config = dict(
    time_shift_ms=100,
    input='log_mel',
    tokenizer='word',
    embed_dim=256,
    encoder_norm_position='pre',
    encoder_inner_norm=True,
    encoder_moe='expert_choice',
    encoder_moe_every=2,
    encoder_subsampling=4,
    text_encoder_width=320,
    text_encoder_head_dim=32,
    nesterov=False,
    max_grad_norm=1.0,
    cautious_weight_decay=True,
    adamw_weight_decay_other_params=0,
)
Rows from block 5 of the audio encoder of a small contrastive audio-text model, named by matrix and row number. Rows with one number within an expert belong to one neuron, the router's apart. Each number is 128 + 32 x the weight over its row's rms, rounded and kept within 0 to 255. All counts start at 0. Numbers have three digits each. After the name is the row's rms in percent of the matrix's.
Before each expert's rows are labels from the 100 clips, of 14848, where the router gives the expert most weight on average: "loudest" is the band of the loudest frequency at the time of the peak. Only what is clearly more common there than usual is listed. The data: short made-up English sentences, spoken by a formant synthesiser in many voices.
# router: router (encoder.blocks.5.mlp.router.weight, 8x256, trained with AdamW), inputs 104-155
# gate: expert gate (encoder.blocks.5.mlp.gate, 8x128x256), inputs 104-155
# up: expert up (encoder.blocks.5.mlp.up, 8x128x256), inputs 104-155
# down: expert down (encoder.blocks.5.mlp.down, 8x256x128, transposed), outputs 104-155

# expert 5
loudest: 250 to 500 Hz
router.5 093:119104161108116126104149162096109119129170091128174158096139127079126102167147194166065136148079122166156132086079180102114133112132153118142137149094134143
gate.6 102:172158132105077142112141160125127113137157159092127094090172110101142164068106159119145229116124117065135113152115132150114119161098093095137104099102193136
up.6 097:104112140111143095113147131110134196110111141139062157124126115172151127198133120135108086162106137210075107066083162138110131163098130113160156102158070130
down.6 104:104116091141065145155105059071124139145162157176130112098150101164074040157132111135098153086176098163121138168147155115160180146104164123167095142122073084
gate.7 106:090072150094144104201061093144164121090185120157149116135116156222104174091089144168079109129080119136135129157106094174150197161144077107117135124102111077
up.7 105:144078113147141104108136169130145092167099106106134128141093093169153151140126086098139151146166131144083127094144170079136156097143161183151131089159100162
down.7 102:086134146124149157210124177104163164074094117214098128119116105112101112104107098069074105070176137135100075062212157122145175130127114123134097096134112133
gate.8 097:154124111143126101153168099131091118094110143145074130117109150138094124152148127104125151101130151148128106102160121091095142123131152091130102106071095138
up.8 094:138162147158104160109115158126111179152129105072145114152176124112139053142160108138071155116140074154107124150104115145168110113109108145127128141154165144
down.8 094:112169154172180142090193123080099123100154097092079104131132128125118113116139107084131126153180144174116142137033087151104138113148201163146169152161135122
gate.9 103:166134181163169136099110127116060151175170133079161103069155049138105142093138093112090153108183196127108139115145094166150157098152133131092103117092168138
up.9 103:091113132080089180148128115164110102136075095144127126139079139074184055137113121183128080157076076146120125100130125098080128155081096106177147156120131098
down.9 110:090163110109093129142156177123135139069106102144174152144118158123135101166158101160142095204170127120146124099100137141149075169094175088161159088177152084
gate.10 093:108183152161168126108085179042106155114090164127130073067145138185188176147165154131079081131119127109071179124132126096132117109118138116143133128126139125
up.10 092:127113086085047197194105124161094127200134112120115137093117157149086121120114117128130097135133096154194111167104116076079087149148160124123135117046072153
down.10 091:143127139255129136136119122154094115136156088073126128111074146138090132142142157116127097087095103133118108089130120136084087153153152160179099144137159066
gate.11 096:110181137148140098193037123107100124146151103087145095110121160102170159107091184091173123048099154156145164138172166173145131134108166099125099094102080117
up.11 095:135074109115118124053192167130129163109129134157088119207129110112132143201129060107113132128137141144090088097091151120078145090187093162135165155130149153
down.11 096:100131140091107154125147089188122123101138094155157076162136134077151178133141101125128166118129156128129089179171102179188135129104231155092091155170144095
gate.12 105:162058105133179150112194100133104162095128122169119104119194156140115078140108103156127125140120163139095163147134103081140125149060156159165115078076104096
up.12 104:192128107135181136043177130114091086090086106124068105106173220096126078178115111169097193123130138131124116141127124055101132142100115127208153108081132083
down.12 113:049112100123100114137141124125134061132108120101169164094136146094087126110132140123147084167126154104145142071069125125129122162059173127133150100133117128
gate.13 091:126100161127145173074192125135113111100125147129135126120131137139135126099135133088135179112122148116094126102157130140128086135143049062107108151123141100
up.13 091:188120104153089149061124100131109133139134150070189077076149115108110085161141126141156147142131171142146113116145171154082132143185112154114100177119130136
down.13 102:088117062073123096126190152152115163094105112152076111094092135123160123167087115136150143115130144106153147149099125142126141143071149135093134121148157146
gate.14 093:167134164189159101093130112142121154035085116086150137089139136087127106181104112131106165104156161128103136151140171179121167132108094121139181139160124133
up.14 090:177136112145139093174143119160087136065104106125168169120132088113119069174127095146122120145143164144124105137126171145099157135162112143078120115114123138
down.14 095:081133084130144105113126157071189142107148151075104118110133156116108117104054104150125084117176107155113163100116177164078142152090151105129191152124103149
gate.15 089:173111149141109106152131127157040168089140114135122187168130165174134185063123126096168153077135122130082090163150120094118190120131180141054136169148100130
up.15 086:150149138149121137114146091143122148132152101075141150174134136142120134090116136126145157086109120097089156114155066153097171144095150143064112137127097169
down.15 090:159119163113106108146119116076147162163122136119101103126106153104119097120148184082129156128133136157103175105093133144122107123119121125168161147169157144
gate.16 103:112082147151122102128157127180124075097161139161145142079242120138113180119144151167111111126157083087115142070109077159124139135132105126136136174098111159
up.16 095:201114111155131142152088149099084151121132150164162121100075060113110110146165155153126099140066119137111128074096099114110110167121095061117124157155131182
down.16 103:092148127144133191175131158140127137163097091115154158132121145114135087168156115148141178108142120180104104154103082114154141143095139071170123104123154132
gate.17 103:065157069089155142129125138138117128101111135150077144154123182103189155085161117118146035128148117149119152117113108115119090128118137110153137187104114186
up.17 101:103098180135222158068029134074115138098124130174112170105098056135151148128175196089130129140096130114106151090113175102137095122127149148149131136104141159
down.17 101:110119146117166107098147132167121106127123082168120052121099118123122102102063107111159142194088118074134165165097104164150072170125156176128159099132180118

# expert 4
loudest: 500 to 1000 Hz
router.4 109:107112100133130143106097093106191079073191161158125154137125090185125162143129132089175119175128151110126130146165134121117165101084113096093186145117092135
gate.6 107:164127145113132087125137171105112104192076168095170140106114125156158053108102153216155152058101178087128113159167130130209139125122075167094108138084132074
up.6 105:083154136127131175105163047127136132123163105156048119135124087125120174102111065059085130197168060153147139164115176104061140098139117111151184152139156189
down.6 108:119139149108116157165091151120137171152128134108160140089164144131134164121107170196142084083124104113075136088091172096134130125029146151159117121096188125
gate.7 095:103078113103135128092114196184187113155145085144081151116187129117106154087117122124107151146094080181065087131134146101119152169113111069124170121139117144
up.7 092:087107075161097160087119159105154167139183170153158123180141099084107205113139162123111150155087114203065126074104113149101115130136111089140097160124135184
down.7 101:138163147175092094062183097132147132089146130122127122123073157186156109121085181177145126125120173121117141153104165069098161118122183109127141043158204148
gate.8 098:155162112120116167170092129073165153124112072159132202127094137080127120093155178142109147114138128162117163177086152073135112094154132129102107110121120125
up.8 092:157142122163099147140125154125147119107191073094153123110130179073124121139110089066114154153081157164124148062127101119127097102226109136092167088160198143
down.8 093:167181166175070105129122155130168120157143092108096116197144083103077101093105083120151176109146143134126124121137148121080095125154177095130170155173146133
gate.9 098:118059115092071117172091138090148112126121145113170134123119166134097145115170121141154124139172083098141120124083138108103182109090085102121120115127106058
up.9 097:220110164113111165160155120142183095143088115125128140139110158084135117146148119149131098136122113168127102129131107113129133122124089127137154136193146078
down.9 096:186089079112103129112155143114133112101167143103157156088126200085102156091116179112113166118141052139079142162126149103180147123099122120131115140101174143
gate.10 108:162123171160126136115161107104220094109165119135124134144132122146146152130166105133149170154140116137136142184114095127101129161116140105135141102077105131
up.10 106:099130153145113102131156123122166126137152095134139105118113127098132155193185149144130157166116112173152106173117063107091140174141101150136162118066106136
down.10 102:126160151153079094052138141109172131077170153211159133113178175115124148168074125101127160123101128079118146118138142125062111135179119127136148158115122175
gate.11 100:093159151106183185110151173165123108139141090142098124114113131125144135155131143100096145183133142111155169116179123105103122128095152183145175138149188114
up.11 102:126089090124120121115111140140126112078125145117113101148147149122101144124093120135155154066160124110058137123077221119129174116162087110150155158122098121
down.11 096:130114092084163146135132099097152117130151116147148152166122109117138155152138065069104088100163072116102166107136105197143147129085128124123131092140085118
gate.12 100:132095136075143129157209142093170136109158180163136116120087113134136097133114100134130111127133113133161112124119099177152166139130102087160176093104080113
up.12 106:140163134175104112106019099157086120156113064084119181158161126144149160131154132075146137120126134100111126097146148087096119123155164180082082139159148165
down.12 105:141174135137096171125114140154140061122107135084064165143120191078095148127154106144099182146213138135157135110109078105157110095175077135125138167116143107
gate.13 106:148169108131121154152140182125108136095090197064116154140149209153126116014128217135107118187126137093117148138085140127138136113146138077142130077171178198
up.13 109:154074160129109135130172117154168146171133103188125091076096077130143114208095087139135100127133111167149155163146088156080123181089115170129151190028125088
down.13 101:133145144110172124099080177135123163146119125156196079165148133136123118172113118184110186138100108093146195142130119117162087157179144115107147148140115106
gate.14 091:169134104073134148170161092087159137123123115094119131181140149176102106118094095140151150044171133148085186119158099134109177115151152165129153162126080152
up.14 095:116129123185127144149107180089128145132155162127097118123045134075117142095155177116077113101181132113147105158123164099086112136147091096103142102155154095
down.14 095:153062100134214114136124124163193160100105158112137183106117117166116145129117077168123148139076127087154161132163121134112110127128164221123138174097111119
gate.15 117:130092111109131118130161187117136142143105097144113157209152134180104185125088140152119133118157151142050133136117100146123118133078162139173150068142089147
up.15 112:136148098135130171097059162126151106130140192128162088079141128078056096089115145101144194163100117125112081140208094136151167135145054074097129204174152149
down.15 112:136109159201103165117113144173146126110106149125117129152071073158164099126163143156151126154160016103117130114112107110128143149138116126123132190107167138
gate.16 085:125135172163140081128107154205155161108152169124107091072096118104184130164136166115083115114088108188100127093109120204100162151119153112128141112077095144
up.16 086:127142173127167147100136113186159146155134170198172073143152073088115131074122136102080065072124171129125132102178129120155174152104147126075129135087163101
down.16 098:105117146143087130092128162067135176128175119126156158109121137117106109139157162046147182184131121206178133096098098135136103085138130086149155132083144082
gate.17 089:128049131129120079112199142120102128072100170107062072091103087087162116120145146145143169134150137158087159172098065165151138149159147115099124051107130135
up.17 090:127186056122113193186091110134110154160146095125208153142173128145100119138092096103142101116104108122150109092158186078098102133067103183174158160139141144
down.17 091:103139152078155167164180152113121127119143042135121135148071069215157093087058118108101103137115088098096132133132155118164145169052093172161103099214151149

# expert 1
loudest: 2000 to 4000 Hz
router.1 095:095147100105156185125167052114068122158150107137072119099200096129080070136170156157101123136115090093125126176104124170150157124094140140162135103167158117
gate.6 110:087127106049128160126028113107194128094192162122156154121100118131108179196162156158123136115115127194100097164161116110147064111118187107123125124146130176
up.6 113:145172159085189161169181138104132122124105097208099104131226154211095113119093094102083131123137111110159151071076150186113114140171151096095101143160122123
down.6 110:140119132117140094126132180111129143139111137123096112132209169160135111104089116124166071110144153174168108108149169117129179060127029074154089166183111148
gate.7 108:074077160133093086180122130186069170092169159175134182127112155125104134150152070122121080136122165159158089096156092098094115084127149137077096168141109099
up.7 108:149194097120172151099138155125184083187085100081114067137125104136158141116101198142141165132150082120104172163104167155122116165126099096170181093105139175
down.7 109:115146150110119160111176123127135099141105163139106148066105120179112112170110100152125184079141145166180106129121120133126179153081127140115164097141137091
gate.8 114:177134166113079154166096154127125099149114087122150093161122164080168161166153141191142119147135146128161145097079165154144103098127165139125148106166104073
up.8 112:162160168147122155150141077098161110159108092082109146169133207133151162168197131142149134168135118133139147139080167130145094119135142152119123097127103058
down.8 104:111134148075146141125153082184103163152152081112183031108135105093105127158142145118160141164118138186149105148124117169195100145106208108177160069128120139
gate.9 112:126153134152119093137120095159145056155107106129134126088150123144168080111159194118123165109123131105117098136103063103177167185110126110106134104180156131
up.9 113:164141143158128099089134097123122049169097130114157126136158134122173079143176175138131156105130149108097109119096044143159145163082146072093140126182165138
down.9 114:155115151136162144140117164103111155126125117105125144100073108167126147122112143199122187152177099143125106114108110130139119138107138128148211166165159131
gate.10 097:069137078132093135124124135162165165070129103171136133124115083152105181077218101181109147137119084128095151168083098174146125119106138139071154126202127134
up.10 097:103155130096126157188132088133052151141130136106146137162092185131140035123145096141126162143144180098117135135150121065127143118103110117134078140095147150
down.10 094:126168068174112133126117135157181138137163129130160135113122095148109132097143191066129084216102091097091148108109107102148092165121102116014105117081091103
gate.11 117:081159144137159185112130084135089140107178152080136140099114112108136054100108112080154198065156170142211157110096095141139104151147172184162122131107131133
up.11 116:176104081142115089149103196125162095162064056180131132141129130145115155114116194166096083170100104126033043140155196132124119140092124053087127099122112097
down.11 108:103122102135149137158156173151125169170142125137134168126150107188092103112096115125117083142129104161103062111087087194141160092095134139137132133163117161
gate.12 117:141084132145138102121105109111084077083125131091125183080153133097138139171109181092147122164068130097143131110117160100127137107074101099158159128099142121
up.12 118:147074170142156087128114110092121073115173105093120142099151128089157166195137180076163143130065139128107144148126156107086097126089149124154152141162128111
down.12 114:036177126132180105128111104121132129117147033059124104083126140114172121151143175085150127134145171098180096179153123098170110133082152144175166107138114134
gate.13 106:097095134146168122105167063085112113087110156109106152133138131148096151136187157202112115126190101120089142194058073098106182126101110143151093149113162080
up.13 104:092143141117135143104151116137144160174176113158131065129097146079136123127129111043172159071035163127173133099071160135138047083130168125101192090141098180
down.13 112:106140107114123138139126133101127152117147095174107111157131142127101082111152117136118136124154101103079123030129131150173139152141156107196106101111127132
gate.14 105:090160129109152116183152122077112131098111139131130129066132074134139097137109125166099126082135120095069116167156202111162181133139092147158084059060158101
up.14 107:101123171114110138099175089120133145163038163112120189112174125077164106182089128189157147137050144038100143139099157117149105147127148167115119081157135150
down.14 099:118134091125094100137088144117117105156097151168104060129155158132153219144050063185175124134135143084172123135118123096084136103151135128093110140154131139
gate.15 105:127077120139153116149131173073106135040206158139154103200125111115115057144190119113120150201104152141102117135158064144162120196187123144091097152080137174
up.15 096:127127138116156131134150143118085131121174124086101129181105049167130093135161128101119092147126130128102080125187126157132170165104129107124083188130145156
down.15 098:118134094106197101142136104143148125156139080104149144175098140172119091183132090208110102152054056162131154079122158092180103150177112120138113128142111125
gate.16 107:084095119135113143184124104120187113146145103162101161094138163096129143118115179075111148147187159210129117107083054143124176154113145115142080099073084079
up.16 101:142103106183083186174082139110170110135167167173159157098095120106146146101122174124151124079128172122111136187111104153159152067139106111138093155127133147
down.16 104:117127137127152164155182174113122123097077087151121109110096141154122120099126061103072089143073093133103115134132149114190144165102093157138124111128147084
gate.17 099:146090156114096156131088121091137079154108132125136075158125114077159134157095149150168087123136080152106203077127182102130130089122150154136122102102148133
up.17 095:110145128097128163118152145107146145147106132140151099046175088152133133087127105127168117098159069160092218098116128110117141085137126103156101046143102080
down.17 102:145176144180141129174208135096076140077096114112118163115056122146119142173157099153099154096150141132169125103141075099110166143115105098160113140085134072

# expert 3
loudest: 4000 to 8000 Hz
router.3 116:186133092176152072100106121175094146117096143128152115091113146103124087104125098077105189158097171101138091099103140175197096134096167160182155182155156142
gate.6 093:123168102103098152139087119129093148178118069123146130166070144137125153173127108116114134102116123182110177125151101093079153131113066091155082216107125161
up.6 089:085176072096151071142134083104143170128090109147166096145082172125105146184116127096132125113128141171155110174154132114090140150080110104098109186191122109
down.6 103:127138171108117112150094053128155097150110100180155107185145107200129116116096130153124074171143144188172116170156135118093128131103148139159128140185169178
gate.7 098:161155141150144092157076089087139137118051218120145105093110173074087153158101098207119115160120117121215143141103110128155079104116152144058084142178116068
up.7 098:156122136107111145120197161136085137113168075133106169139150152155128148128132162140052161112143164156125140137111164080080108109110153118193162122096090149
down.7 104:112123054101106115149085061134135184078114144196180152062092084150096133139106116055099098214125146079109180186152123099157091149164118107104149112123169129
gate.8 104:089069127181133122123156147108187097167117141135132095123137095103134140114132200142114130125164096135073091107143115122157174165150158077145085131112090117
up.8 105:149166163126106149139083112160077179117109106134130151140132158151135090168104080121144140116090134122155177139083118118102086063099092176105168144130146151
down.8 102:113137141148105127165084065160103082155183162150169107117120122110123150169168121144130101074140104189172151136066155166057159141059163168141093129123084122
gate.9 092:085122098125179060100143097111122154093189048126150139146108131105151119082094141188175082121142149140050146110116175141134103117183116178124099158115132165
up.9 097:185090099140111199202122144106133135094128212109169088103145094108132174128148121062097155141101100113171150129126110088106095052127162116103124080133150103
down.9 098:124109181112141166166120116159128131113177103112112223162114155125073121078164100125087076168161126172136159142146127138114105140155190107115143163102093147
gate.10 092:181135187163124133060140116122169072207118099124110137150128168178156136086106138116173068115138068108229124122142167160074168134067078113150162113157146096
up.10 087:099189115119163174117196160121120106086138134196119111115165124111144114120163146094123102200119095160116098118147100099135111111164153133096159149136130084
down.10 094:169133159121164147157138098117136132115151135137153174111105167136091115178123125085182086073167099133107195103123169130120139132163154105141147082072134046
gate.11 100:114171146103080128112070160134166128163150159087109113038096121191129094122114131182141136150119114172101100167144099123120104126097162072069097128091129154
up.11 101:133079104127165136171195092141133167093128068126152167205114103099117142104058122081083133095165146089146126077121100106146164141139130155143176102157108125
down.11 097:097089126118145139105189117103073151135109120174144150183081125130161090156104101120123113157080063159171158162124154125102168132130150141160154119129106097
gate.12 103:177124157132062112122213123133156119112047102177100152154105123118168154143096205163131150191152121096122138131092058139082104051091110150123106191087232137
up.12 097:195155106118074119107150102119130165120087127139081161094113098091146158122165150127101117153110143142129150178045137113126139098102124184105121143112222156
down.12 101:152075157123136124100144134105161123188076142184074159125126138144136120155106156160145149114177165123124142132129069152115186044116041136140155150061152142
gate.13 099:098172144176124125111101182129110148148056165094131089149170134144131101125115161131071106172097081109158103127069080141097175073135190127120095123104119131
up.13 096:113137154167113168111145185162090150172108160105095098162186073132158139145086121176078090106143131100156130162109056107114154087129171101148134133147127121
down.13 100:162155121119078081161053123162133142120127118117148138169093120135090157068117138141123127182130153126155179096137141137168066195122123157142125131084178129
gate.14 096:144089156118096123186176058141191098142194199144112160205109110125148132087129056101135145092142123119138083080103113176167137139192121153123106077161171194
up.14 092:132087104122110124146155057138175051147174155177096193180093107103147167079117080097102138110165134109143076085115115128212130119142126142072126073140201177
down.14 094:120146129161137142125139083144141165148122129129152058152143159145191057093140075086130083128134160104084061082078122141163141143218163153094152109180213184
gate.15 119:171060165127176136067078127137058190144171151139156150129181099092150123156167146125109134122112172145082065171052148139140124141124063125098087163118170184
up.15 115:080154119097126149124092129139088210181175127124177117077177130081085083158196079096065194106149157127136087129076149148148136141112097114143160094114121148
down.15 114:113147072173137104141122120103182161153149129086198116115119141126126164136112126162074116074166069142111152096070146130166144119166139100115129118128074126
gate.16 095:070155151117097143146163105145167083102106132101105124132056086095103120124164125077135138159133108136095134147114153140160132172131159159106134111060129139
up.16 090:157101091144143073104122126120110157173122108149124145114159144146122148124067149180155086048140158102139130116163114105101114108117111079158152115175162104
down.16 096:156132122081181159134115100165105169096148153142045152105138050133076137132110103103159098099173118130136168106143137092116129143147092150160112132062112107
gate.17 105:146101071097135113182183168162084130107145137129132082104184159137124134152077113109084136114115122149124130089071075113099183081212173160098171147173107140
up.17 105:135192206131093164037085105065130144132082141128096183157073110118104156110173136137158128112126143097099136152154173170127102179088102083147125114074163109
down.17 102:147181200179139154151116100142144131121133195066098137162078137125164239095166124163135136126061138114125112178131122158116105109093189118085166109187111170

# expert 2
loudest: 500 to 1000 Hz
router.2 103:153106083080104120198138151152208069100075162118113101098124113163164174095094083118142147149105131113108149155107163114098094142208143099098112142107153095
gate.6 102:116115191182166147105133120153170153128179112149184074153175181124114089079151137119164153130114073151116094090119146107120154096245116135143144117089041096
up.6 101:157123149161159169092120148084167142114123082164080159137213130113132110169138138131114101082166076112114141114147123121117111117099131118155123093136047124
down.6 105:106140123141120156135083153149113132075145116141182116173100169074071115168112136122153106133090103077141096113101179138149154159150137128070118160159103103
gate.7 098:165145105169139081178141160130133069119123080165146152184133123156109177125133080140158158114131157137161102164126102099135082151103144177163114084086128130
up.7 098:103085156119113178081139140162080147136160154133069135111106132108161111116140164148102114112131058128087114106136142148126166117151104126155138157176119157
down.7 089:189178186103169152070066133091084089087124100135137133125146129050203138119088106151137121164082156130151201149106136125151127119076104133128168164120123143
gate.8 097:137128141128143078142137156102083200113060083152136104108103160128079118091123097116126147159143164104133119153103112177117095136181040137101138109137165160
up.8 099:152129117145115091135157108134107167143083120153133123119080105115089145134139160125106112189162150115104108191111097123118036190096107122100186152164170127
down.8 090:117178158169153104118075140120117111100106097119111104155116103176131109113141150117134077166123150125141113100088160094126095153179080174144153105109141058
gate.9 092:118169165103117173070057116029107157114160099129131119073186104239095110112127123123156103130130093150187095128097146133097184104119145120119124085127151123
up.9 088:107125120110125085168153125101108116150112120121196147135063164141118137183140105079130152157123121161131177062133118036109190118185121149124150129191077097
down.9 091:128119179120078107135105101086119110155136039126054113163119130095139153160138161125140151116134119122109114153106150079150131109090104093145087132176174165
gate.10 096:123102065177124125134052180088159170125159159107151122150148108196099131110191074151099123168158083155158136077162094131172243102101121136108157095144131127
up.10 104:111100115155091161142085170155150183174162164100128120116106138099143138114155090111137185166182096156128132113203121095136202112156116135149179081127100127
down.10 104:109064166103180138087155178111135142142174153120128108187076228121104142122099117121094149119172181100132145138165104116211139062108086077130134171173149193
gate.11 087:109186137179138113088100091112088141145133149118080088117100079155145095107116186115085150099155129146148169137119150099132132163100150090088127139090017172
up.11 099:141068160127097153132162196116122140118137162170146117171151174093100192099088069106107095169153121096170084154111154139102157152149158181146127134119171153
down.11 099:096139154156163114163060094118178141134082134167144103132150165205107179151133157156089112072128162123133158106120109111133103114124163197116136156110163157
gate.12 096:131096132121118158100130142130103149156155089113104125108125105111082146027159132100188092078120135200147136122173143083131096091109114133109064046105161059
up.12 097:130107164137124171146137117139149123135173105139123061162117146138136140048102120102203119043183169170086154089159082128144070140129114117078091100083095066
down.12 098:149099183158083121113150183104183079135087124127106170135180164122101147111129155131109166059179119113121122101116113098171161102066160121110128152112116099
gate.13 106:174140145141111125162145142127094091126148156110148206172106165170146140120096125088126125095098107111154141109106095084133204146143092114131155172067121123
up.13 101:172137141152074134132145118131120073146122137101122150168121157171152137128091105106135105108114156047152107140134169101157141136151123065150145138121135155
down.13 107:102143107191100155153160145129161133138103084072092122061146131180138109092117109145105103207122161100178128091130109164152125100064138145132159152115110119
gate.14 100:134142117172146170141051154144156071107088152097114154107162113140060169095092171162100153126137123117136148109141147129090115138115135091076151159142123086
up.14 096:145088138100088092163147100123102068128074154128098122083163151120089151142080079141129120134124138080166190082161115155077118093144083153114178141154151173
down.14 100:119127153166130103169064159193086161148125128116110150151169071118073143073172168118141114131140035148188135143138031111177138113125155102081151161087130169
gate.15 095:116148064129159052144118063127104161155072159090142112110120091093177149139102065119158158105081099116107127153107149094182135110099124171097096136108072139
up.15 096:128200142131085199125142143131121081122161098100127157135147122146085076155165187158127118125152083117139116110137103195097086151135096090185103117116185059
down.15 090:127144147166176149138149126184029151117152141131149104164162139126077147125128099083104159077073170129051098088097175134097136146131190124124143101122166143
gate.16 106:115140066119079103141089097143099132136144152171164075129153124098117116101152078229148142127164102142163188131111077068139189166076172093153116101157129140
up.16 096:102144121121209089138092093156141089111130167118133038142118120145158131117207144169143055167035150121152174135185106092125136176104184154084121086141110101
down.16 097:164137075132176189151135125136129131140107136101183177128116103094118105132149132170110039087149150067118100157100162200146105167100092089121119156137183072
gate.17 101:105115099073158082192178107181196181144111115114135157171111129137088153091132112142084157191144141157143125109145097119143089198094090137133124132093194109
up.17 096:103148193166117157119080106120104119100111130123135105158147150157163092179114112148144150095085097143146138177118160125059172079142191106113092115104076138
down.17 095:103096079108143131167131111187121164184162102078214093131130116115136151075161178150146144088145123186114170114121117134098135122137129140121161097175131164

# expert 0
loudest: 250 to 500 Hz
router.0 088:203126192122134101147106121122135141154142135120048102180152160123151092158082092127139121142161108147180166148156143124134151116144097119117083121109063122
gate.6 114:179091139202134121134091104102172159053201101153194149115139134117115164093138073085174114157155135104115092081161189071153159124135164176117081129143096161
up.6 102:117160146129138091133121133130147126135185134167119195111138083076143178076135036087112104188091147069103123149155148140095126125139128165069103124140146101
down.6 101:105158111208084069185110133113132153119127087136158149139124125143123145171121067080217153134138142069118068154175146124125150095209151158134096169120141092
gate.7 093:050130117099191114104101135152137092149109176104128164129148081118155091143165124086083116120174107100119150163140148152118085130108077145125142176102132088
up.7 101:178081166113127135149186158096129169099218094158144073116136134138117122144036156147210134063113125099130147112110116139094136138155154129194096125100142129
down.7 106:131125160164130179174080095143113168109134090206145171063147142135150125163125101115139127158099150136188139128138127200044153157112125105058103127072107122
gate.8 102:158140174090148145143144124072163120152090118134149155129136121119149126100135117135166127123169118119131152092093116161136099091092106123112090212132103187
up.8 090:119146130190177108123107153139158132115114123126108117142132126111108123139127117143150143159111154156075092114154115165096106158128113125118152178169123182
down.8 091:165120142151081159126131093147111152113149138127137065186152124109134136092093141136156117123109154155187157099105089146124184087159140162160075127075161164
gate.9 090:137087128137162154103161107160126165106153160142062120191116124095158128224126150124131111119133156102103111112086163144148084150126211112094137078110119179
up.9 091:190153107131115081147085097097148116168119078106150115097126170131131142096157127083095152162115123144114154140126138096156122115145081104186121162182140077
down.9 093:080166176159138048158132121137131107102090217117142068163110196098130131098105126107120124135193131119101136132074069122146117181169146107115118115173065134
gate.10 092:146104115099129122136096105147144146188155177096163210131130124127112154169112162110097127132130100113147132113155140189107090122173168122139147044088076134
up.10 100:070122138104135150142107145116087161090139086117093153142129143131112098182123127100129113147121153132119096164105117011075077109022109155128174118137184063
down.10 090:158042138050140136136185142136136130192124130049098145184132134156176081131096107130141148155112121175135131108146129129162120123083082085163135127107149132
gate.11 113:152090146107105111080139139122159148119094173156105112098132061135103127125127193108181096163119131114135109123127115116210104136131127186188122109130189089
up.11 112:092160142118147130166141127120108136180171108089151111146138183108157132150119078170059174117151166143171122136127131135045140105100137103096121142117090150
down.11 117:131152187139125120121115114177119127126169118130134126161162159112181126139146142149096090175146126178145170176136084139028100161141111115101112176125046140
gate.12 104:126131110112172150130065156151140145119162187150135114128085086142133186093116114161110136108172098108112121137128168131113030143155098196106118056112115153
up.12 096:144147151172141083160144179162153134132145135106102111113117095156137143088054118161125154111151174125112149117131141054081139186127128206150109100093141115
down.12 099:159168141129133117061170132159054160162107081096085151171105099090135159190165146134096129085121183221086085162142208168115149117151065104131127165098080107
gate.13 103:125077133144071147151161103159174083103109145111095143138157103122147118129129089120048106137149111052140145137111123163119126151107109158160125155111121156
up.13 102:162156131113139127132096140142135140124133126121153128130116154122046136111132126105196150108108119195153125112162101087173121147156198095142122089095112111
down.13 097:082148120174201099118158151142193100204098147164119125118183094173097149102115124172098110099135113103142125133137114107149177147123120157129140127143104156
gate.14 096:140098092192168107166124177127145142158050121089099109177119150055097165126053141111091160082118151141135172150139141147097135098079109160114073130152180109
up.14 090:141085075105149126223096121134175174161127155103129121165090132095110112115121117128111095106157112128180185124181163164118162125071122152126056077152166141
down.14 099:123123183101082157088153154064174037131102112146150135135126076114118126140103066152133058156160134169190118207142129044151111132159157071151121103120099109
gate.15 099:096139109090147106032124103117110101107138160092097103131128186162136128152138121127114099068098133103142189115133137128079092131197115170131124195084083099
up.15 111:156146148081170146188094158086139164150111118130149095139036128143152206093183099129175109159110153094084116171119164095180150099119119109088121113133135096
down.15 101:181085117108101139136121130142135128140139089118110064146187085166154083096128142097080099153129125118092107113162102091112114192152086213089115106131175145
gate.16 089:098089135117160108078182095131113098068178117135180134104089133074160126105115113120118122124107114106179110206156162120100119136094141136160105150125112098
up.16 097:169121139163086130106062103182156188130091110132115108102090138122140132212052135141142175098100161128173110141058116092107141117166147140124089137099179158
down.16 102:099102143104114110116106126132152149134119148098161182151121067117096187126115042119138136136109190141106100140086105102106154096217136140124142097130121147
gate.17 089:118185106061073106086136122150073055122103172137066111161119126111094086152127187153125117106088100084123188129143130146078144117098171101139208134149055178
up.17 085:140139139121086112076102129147099092143080147080090098163110118128117146154130173118108099154036085111089153128145147119094108158115174144114208101121052142
down.17 096:103078114101084071102115124145116157154155149153130113140135159170136100132114117159072132118072077166163054163125121111133112131194141028100161095080136111